config.yaml
model: "masked image model"
dataset: "streak pictures of flow and ridge fields"
train_examples: 195000
image_size: 64
crop_scale_min: 0.8
horizontal_flip: true
color_jitter: 0.2
method: "simmim"
mask_ratio: 0.5
loss: "l1"
arch: "vit"
norm: "layernorm"
norm_position: "pre"
activation: "gelu"
mlp_ratio: 4
head_dim: 32
fused_qkv: false
bias: "all"
qk_norm: false
layer_scale_init: 0.1
parallel_block: false
inner_norm: false
moe: "top_k"
num_experts: 8
moe_every: 2
expert_mlp_ratio: 1
experts_per_token: 1
shared_expert: true
patch_size: [8, 8]
conv_stem: false
layers: 12
width: 256
positions: "sincos"
residual_init: "zero_last"
optimizer: "soap"
beta2: 0.95
lr: 0.0025
beta1: 0.95
shampoo_beta: 0.95
eps: 1e-08
precondition_frequency: 32
max_precond_dim: 1536
one_sided: false
adamw_lr_other_params: 0.00098
grad_clip: 5.0
steps: 10400
batch_size: 384
epochs: 20.5
lr_schedule: "poly"
final_lr_fraction: 0.1
warmup_steps: 310
weight_decay: 0.09
adamw_weight_decay_other_params: 0.05
Rows from block 4 of a small masked image model, named by matrix and row number. Rows with one number belong to one neuron. Each number is 128 + 32 x the weight over its row's rms, rounded and kept within 0 to 255. All counts start at 0. Numbers have three digits each.
After each neuron's rows are labels from the 100 images, of 14848, where the neuron reaches its highest value: "responds to" is what is common among them; "colour at peak" is the nearest of a few named colours to the mean colour under the peak. Only what is clearly more common there than usual is listed. The data: streak pictures of flow and ridge fields.
# fc1: MLP up (model.blocks.4.mlp.fc1.weight, 1024x256), inputs 0-127
# fc2: MLP down (model.blocks.4.mlp.fc2.weight, 256x1024, transposed), outputs 0-127

fc1.486:109174108119095136155079175167070124026159172151103172113135115164160170137079097134121100168194121113103117073086190106143121170084134138064136121160115115088139093132132122088141122173125159100172117128096157115075140122121153144138145146141111082201133158107061150096129145088144109071144137148155069132120144159090091149079134113116084163123051123122106131140201162122178169130174
fc2.486:128127100161105181122148054109165135157046128152142080199183073106159107099155109120192149149119105153085199116162082153120173122152160130138131165165134122113118154114206127120106104146132159137128116130187106163139102130124099127106084106126118119085158100148118064122146108122119117136119095093132159080098206158114113107135167155104158096115109155092104105139077123106087128170159
responds to: fine streaks; high contrast
colour at peak: black

fc1.329:115162144125117119084218167122110141131120092115140160164146117157138120152171152127139135144135161099111154152091132170124089128132131133122153176118121166098131131158160074121154116101118140191067094133111171133091176125230030130168134108135138118121119133117127122093132132142152175163097116135054126112109099179116094145125142137190128135139147064139102177151115128109124107194073
fc2.329:145091134103057115113152147114067138104128163157136146111110166108143128086208100123096168139075158130146129084143127127141146139143208077123144110087145169156159152130090154133085087181128143099120112150122142155201055089112175118182121078140126135115077160152120111139139120170115103132117066144140074108121138154124138129161158130075095110115083188172118093099120104123132175086126
responds to: high contrast
colour at peak: white

fc1.508:069143124210107127095152153178103163081192123140100086074128142091073098133143152136068109115050149136163170117169113139167109157102151134149129138113120113079155105149155136099155167127133094115199134203083131126091097112161204160118108136149110071112085092133161116180163112119064098124118100093184202144070126158192110105116121167131096116088203148134076157161179109125114114178183
fc2.508:065133161185100104067134120086126076104164091176142141119123125117113158112120158150040107120097159133119133092175071167156179106123193152144116126097149186126156083146149071092133121119130129090182107190131131151086100102104137107139114194072143120154158093105142126146183103145136103122120100096080161126113125151137131128111078175163146116143187101130146115181120146122139133112105
responds to: fine streaks
colour at peak: black

fc1.409:110110162141059076073124122131163096141149127170142166075135163072163113129115183116176160127138142143167093129114167148116116164087086172069123057151160146119137123161168143137096161139155103084147201108154144086141172102118178093147133115091099098122105130173137126103146162158180125156124134143128118120197128117084158125096107090164070119140143159121045129164082132101080157122130
fc2.409:088131145091138162115106113111171112159145090139185120105119164091164104115065067106126093132135165119196102111158144155079139158135123195146125091113175086074123139112201152165103108120086083111111185086154108134158131206125102100132121084139122127121100107127115157157131098175111149166169104153183062143106116140082149118201177129134120086132116111204090140171106149156115096145139
responds to: fine streaks
colour at peak: black

fc1.591:102173143136127121141072124124127096176124122111135078102156119102133152107136192130168169135152086061089095117107121111111114110081114151105109168119082127134091098109093133129150140123080081172126118143103135102137091142131089106113149204059120196141094160213170142135130077111154097091080145123131108078158143145135142143079085141148120106118146110104149106104068149183105162114131
fc2.591:136131102115089103127101050141123153147166118147065157181106192131170193132135113123110118120110095083169134107167160162098073129137107083149095134156122078134148177102078173075186128181176100110125140125081116175163209106099163162144135119138139101091176096137137087107110172135104126091091177164102086185120109065127136138138169108134114162100096141144098105165207119088174096129124
responds to: high contrast; turbulent
colour at peak: white

fc1.349:172134103189121126122172106140122087110102133136169174146186131091135115162141107108112120142125029131142151137109113167043137110079098126095133126177135129115143107142097172057079117116189129110122113125080131185168082176097133179121098135059173122130146118115153142110125119107116167073159146118132170152112117111110159095088132172146177082029126150127141184200152154113087124187094
fc2.349:081180166100138116124130170165093141104131101165127082103139071153175101117121144125147172126093130165152173154191114132167162105173142081122136089128104116118114141144152157207137168137113121130156120108204089074094138132149105117130124194141057125100137114115122137144109121097149092151107168133141121110226111108147056176164144121149091181128117136168154122070106125163089188086124
responds to: high contrast
colour at peak: black

fc1.101:072153122208097073131114170140085129105105153076122131137191170126169154135128095117071091166132119114158153066054110182144133103157114086119214063151095080161139108113162158123160093131131144073160097120134180075160089166147069040111081092095131127126103136134070133100137111133116082082153143079182167154114186111157162151190122113136104147120114145151193151120112142114138126129115
fc2.101:160092146084138157113123074118141154105099101153162109146070151078164109112104168155172125067114143152114135208182125075141134156117141162171103145072106182085145183149115079163100156077116098138068129135129134138114141125127194158171153133121086123106167103148175125157121108123125157201090137147099112124122107095120076118071161136116125091171119128112098138100130118106117156146111
responds to: high contrast
colour at peak: white

fc1.280:112116151107113165068087089073121147105049094119147117115088108132124089133181152123140119129073161121172142116131126113141144125142081160132177238108119163133131111123137109162155130140186131169111141119058169184136142088093104074128084101142102151157115188126081072163098077122152109163124151156102079154098089137126136162125114124157119108116159170186100119124120105112112109102100
fc2.280:128138127159120093131123163103148117117120181125172147107160108144122180195103159079149150172100099147149075061175147067118158138160155101139136092139118176152150086149060119063126107125145124124127118126162118125112145155098162192183116167127095138136144111133063091103135187065112112141130098180131127064106155136116140116126122101129147123087103161129131126092153140108167168056179
responds to: fine streaks
colour at peak: white

fc1.542:206079132119127131101138148103153117115116141107102135146094097119136084060165133145152067135122104141162164126112140117091180121122142067123138143177090108084098197109073105108113129148137114115145024133089062163191112185157112119130157165153110131105147169160096131098131158142123076095134153141156116111131121165116098119112106127147185160078155161120166149106141137102163094114084
fc2.542:143125104204082146088158113133153128109122166163169112113152091114096176162139161131095142127125143122147126095125114154177082168112145081122157143142143146137097053151140129131106180076120120135154106125201155078076143137129119201159132181134113165155143071164131076111120162089117044150143124113109111103133169133111053066102078120073123147099118097143118117105131112111110146123162
responds to: high contrast
colour at peak: black

fc1.621:142136070195091086117168136105075080148116161200141142142112130092111143108131176146145065196133179135120130145173125144115171125154140092094151093167098150200209068127159071121068170127115119130117102086182139118119122135146154167127059136101108164155149123140165099130153149122173110136096109142176118082209105159173116128213099099100155143071161152153080098103114097132167081132127
fc2.621:117132170089170168142074100172120162128113096060101142117120130129173135137105159094121115098132124167085123125107115086126132151124126187154083170093158106086087200075101183093184052182128145148110177124070116166158137107115087048142156072098178120112145152117093154120119083123091134130140129114076195150077134129136105113093152143138089103200135096055143138140127125154110145158125
responds to: fine streaks; high contrast
colour at peak: black

fc1.499:122166082112188133119070115113140146180169083062166095150163085144180090093115140134131102102127120150081129150149119150144097127145149157076106187095085117070114157120106147196133135133101210131099188121148126146129093107129110077090129098171145170144139130116129177085096126089145100115153152124059152076098136084150163170110080134107112136118168092079125163144126189156174110184164
fc2.499:128105143153098130114139180187143066157173106165141110180130125136078140125073158153097124167097185105138119133131146170098151126111096099118151100183105130213126086090075108092092136086168108095196142097124119131099174144132129171165142159131145132085142181138090122178176120101101090149114192102153145110145122111127165185148123111143122146065142110152102087126062091142111108109125
responds to: high contrast; turbulent
colour at peak: white

fc1.4:157127119127151107119128114154068071078119170134154175159191084111167136137162129051090155122156178132069079124089117127153121111133173208157182129077139082138147146120133065114122066119096086121137098138093146108122148148148091094113105134105160124141140140081081197122090070125132070161096122142151110178158086150137080114128145078176138135123153118157153173139144107138136138139147
fc2.4:084162144153142172119158106137185209157127144116121097147054154146108143126121114146084071111122118105187145118213108145140113157067106132122107117090120161147128111122091137122134216112163160150132131202115086179150082099101184174192113137098109129093142050125185113144131121129106120099133140101107081126125167164106159102088171130053102102089100126122059037154134102142066099110164
responds to: high contrast; fine streaks
colour at peak: white

fc1.15:153111115056124159096175162108124117136072103143124142146145137138153133082206107159172126122200117115163113156082151065144103175056152114145083166108130152118121169140063084143109154071206108118106125115160135168116140188123138154091102130115121095104053158096163122127110140097122119110165095141185116081121166141073153191080118127122069147074136158181154163148186183114091119218125
fc2.15:121155196141192123143117111146144137155123136118122092133103113114116103162111105135081095158049124126099089115146125184097143173081099158148202127125119144088094102122135142160176139161083143146179081103063131130110134135104147075095128141169114178176125100091131090161159106080116139080095105139105066135105100153145099107116109136102106171117085115074095070096082049143142093080143
responds to: high contrast; fine streaks; turbulent
colour at peak: black

fc1.350:099168109087142087134116113126116104098158087139067190088145132112117174151113174105176160156138098146130103127123134088167157164055132123183139148150146104130101114122169064156176134098116074125147092117052098174078166072190162172184125136132154144131133137127108108127168124172103135159120019150096124143156139088139123153053152139113096098149202083153084051096122111115154092147126
fc2.350:126117141170178118087088163115068100122102144153153187208139144160148065104137113130145117155165132122120173138160124100119161086187089148080121081163078128134166116134100178078141086134127128124140172127134090088176132138105123109127136151102101074150166081127128168151173124157131108128131173098162087150151165176137127059135093063124097141060080126129095123137125065141082142077115
responds to: fine streaks; turbulent
colour at peak: white

fc1.13:128151079130116119194134142151167107126147076065101173114113077140153177111120132091146063112167115170106132203115115135161106177134110104127109153173154123112054103104056122159198104106104156112132164111112142107157162103133177131075107159104130109112094199118169112116163164128161110089183124082183111096130137160124154140065131129084135084060087107160127097151075127157091106179127
fc2.13:167111126121149169183124151124102115108161141086165076143144111122102130076162140125117074107115132174133122146142158120130096155133162061169112081103108155099145178072157146125184142057147149149102167125155068112164165123116161159083122114131169106044119133118207145129142172090174126183184092153117063109135132150090116168147193086126122052093095050144149120111121142162075072136086
responds to: high contrast; turbulent
colour at peak: black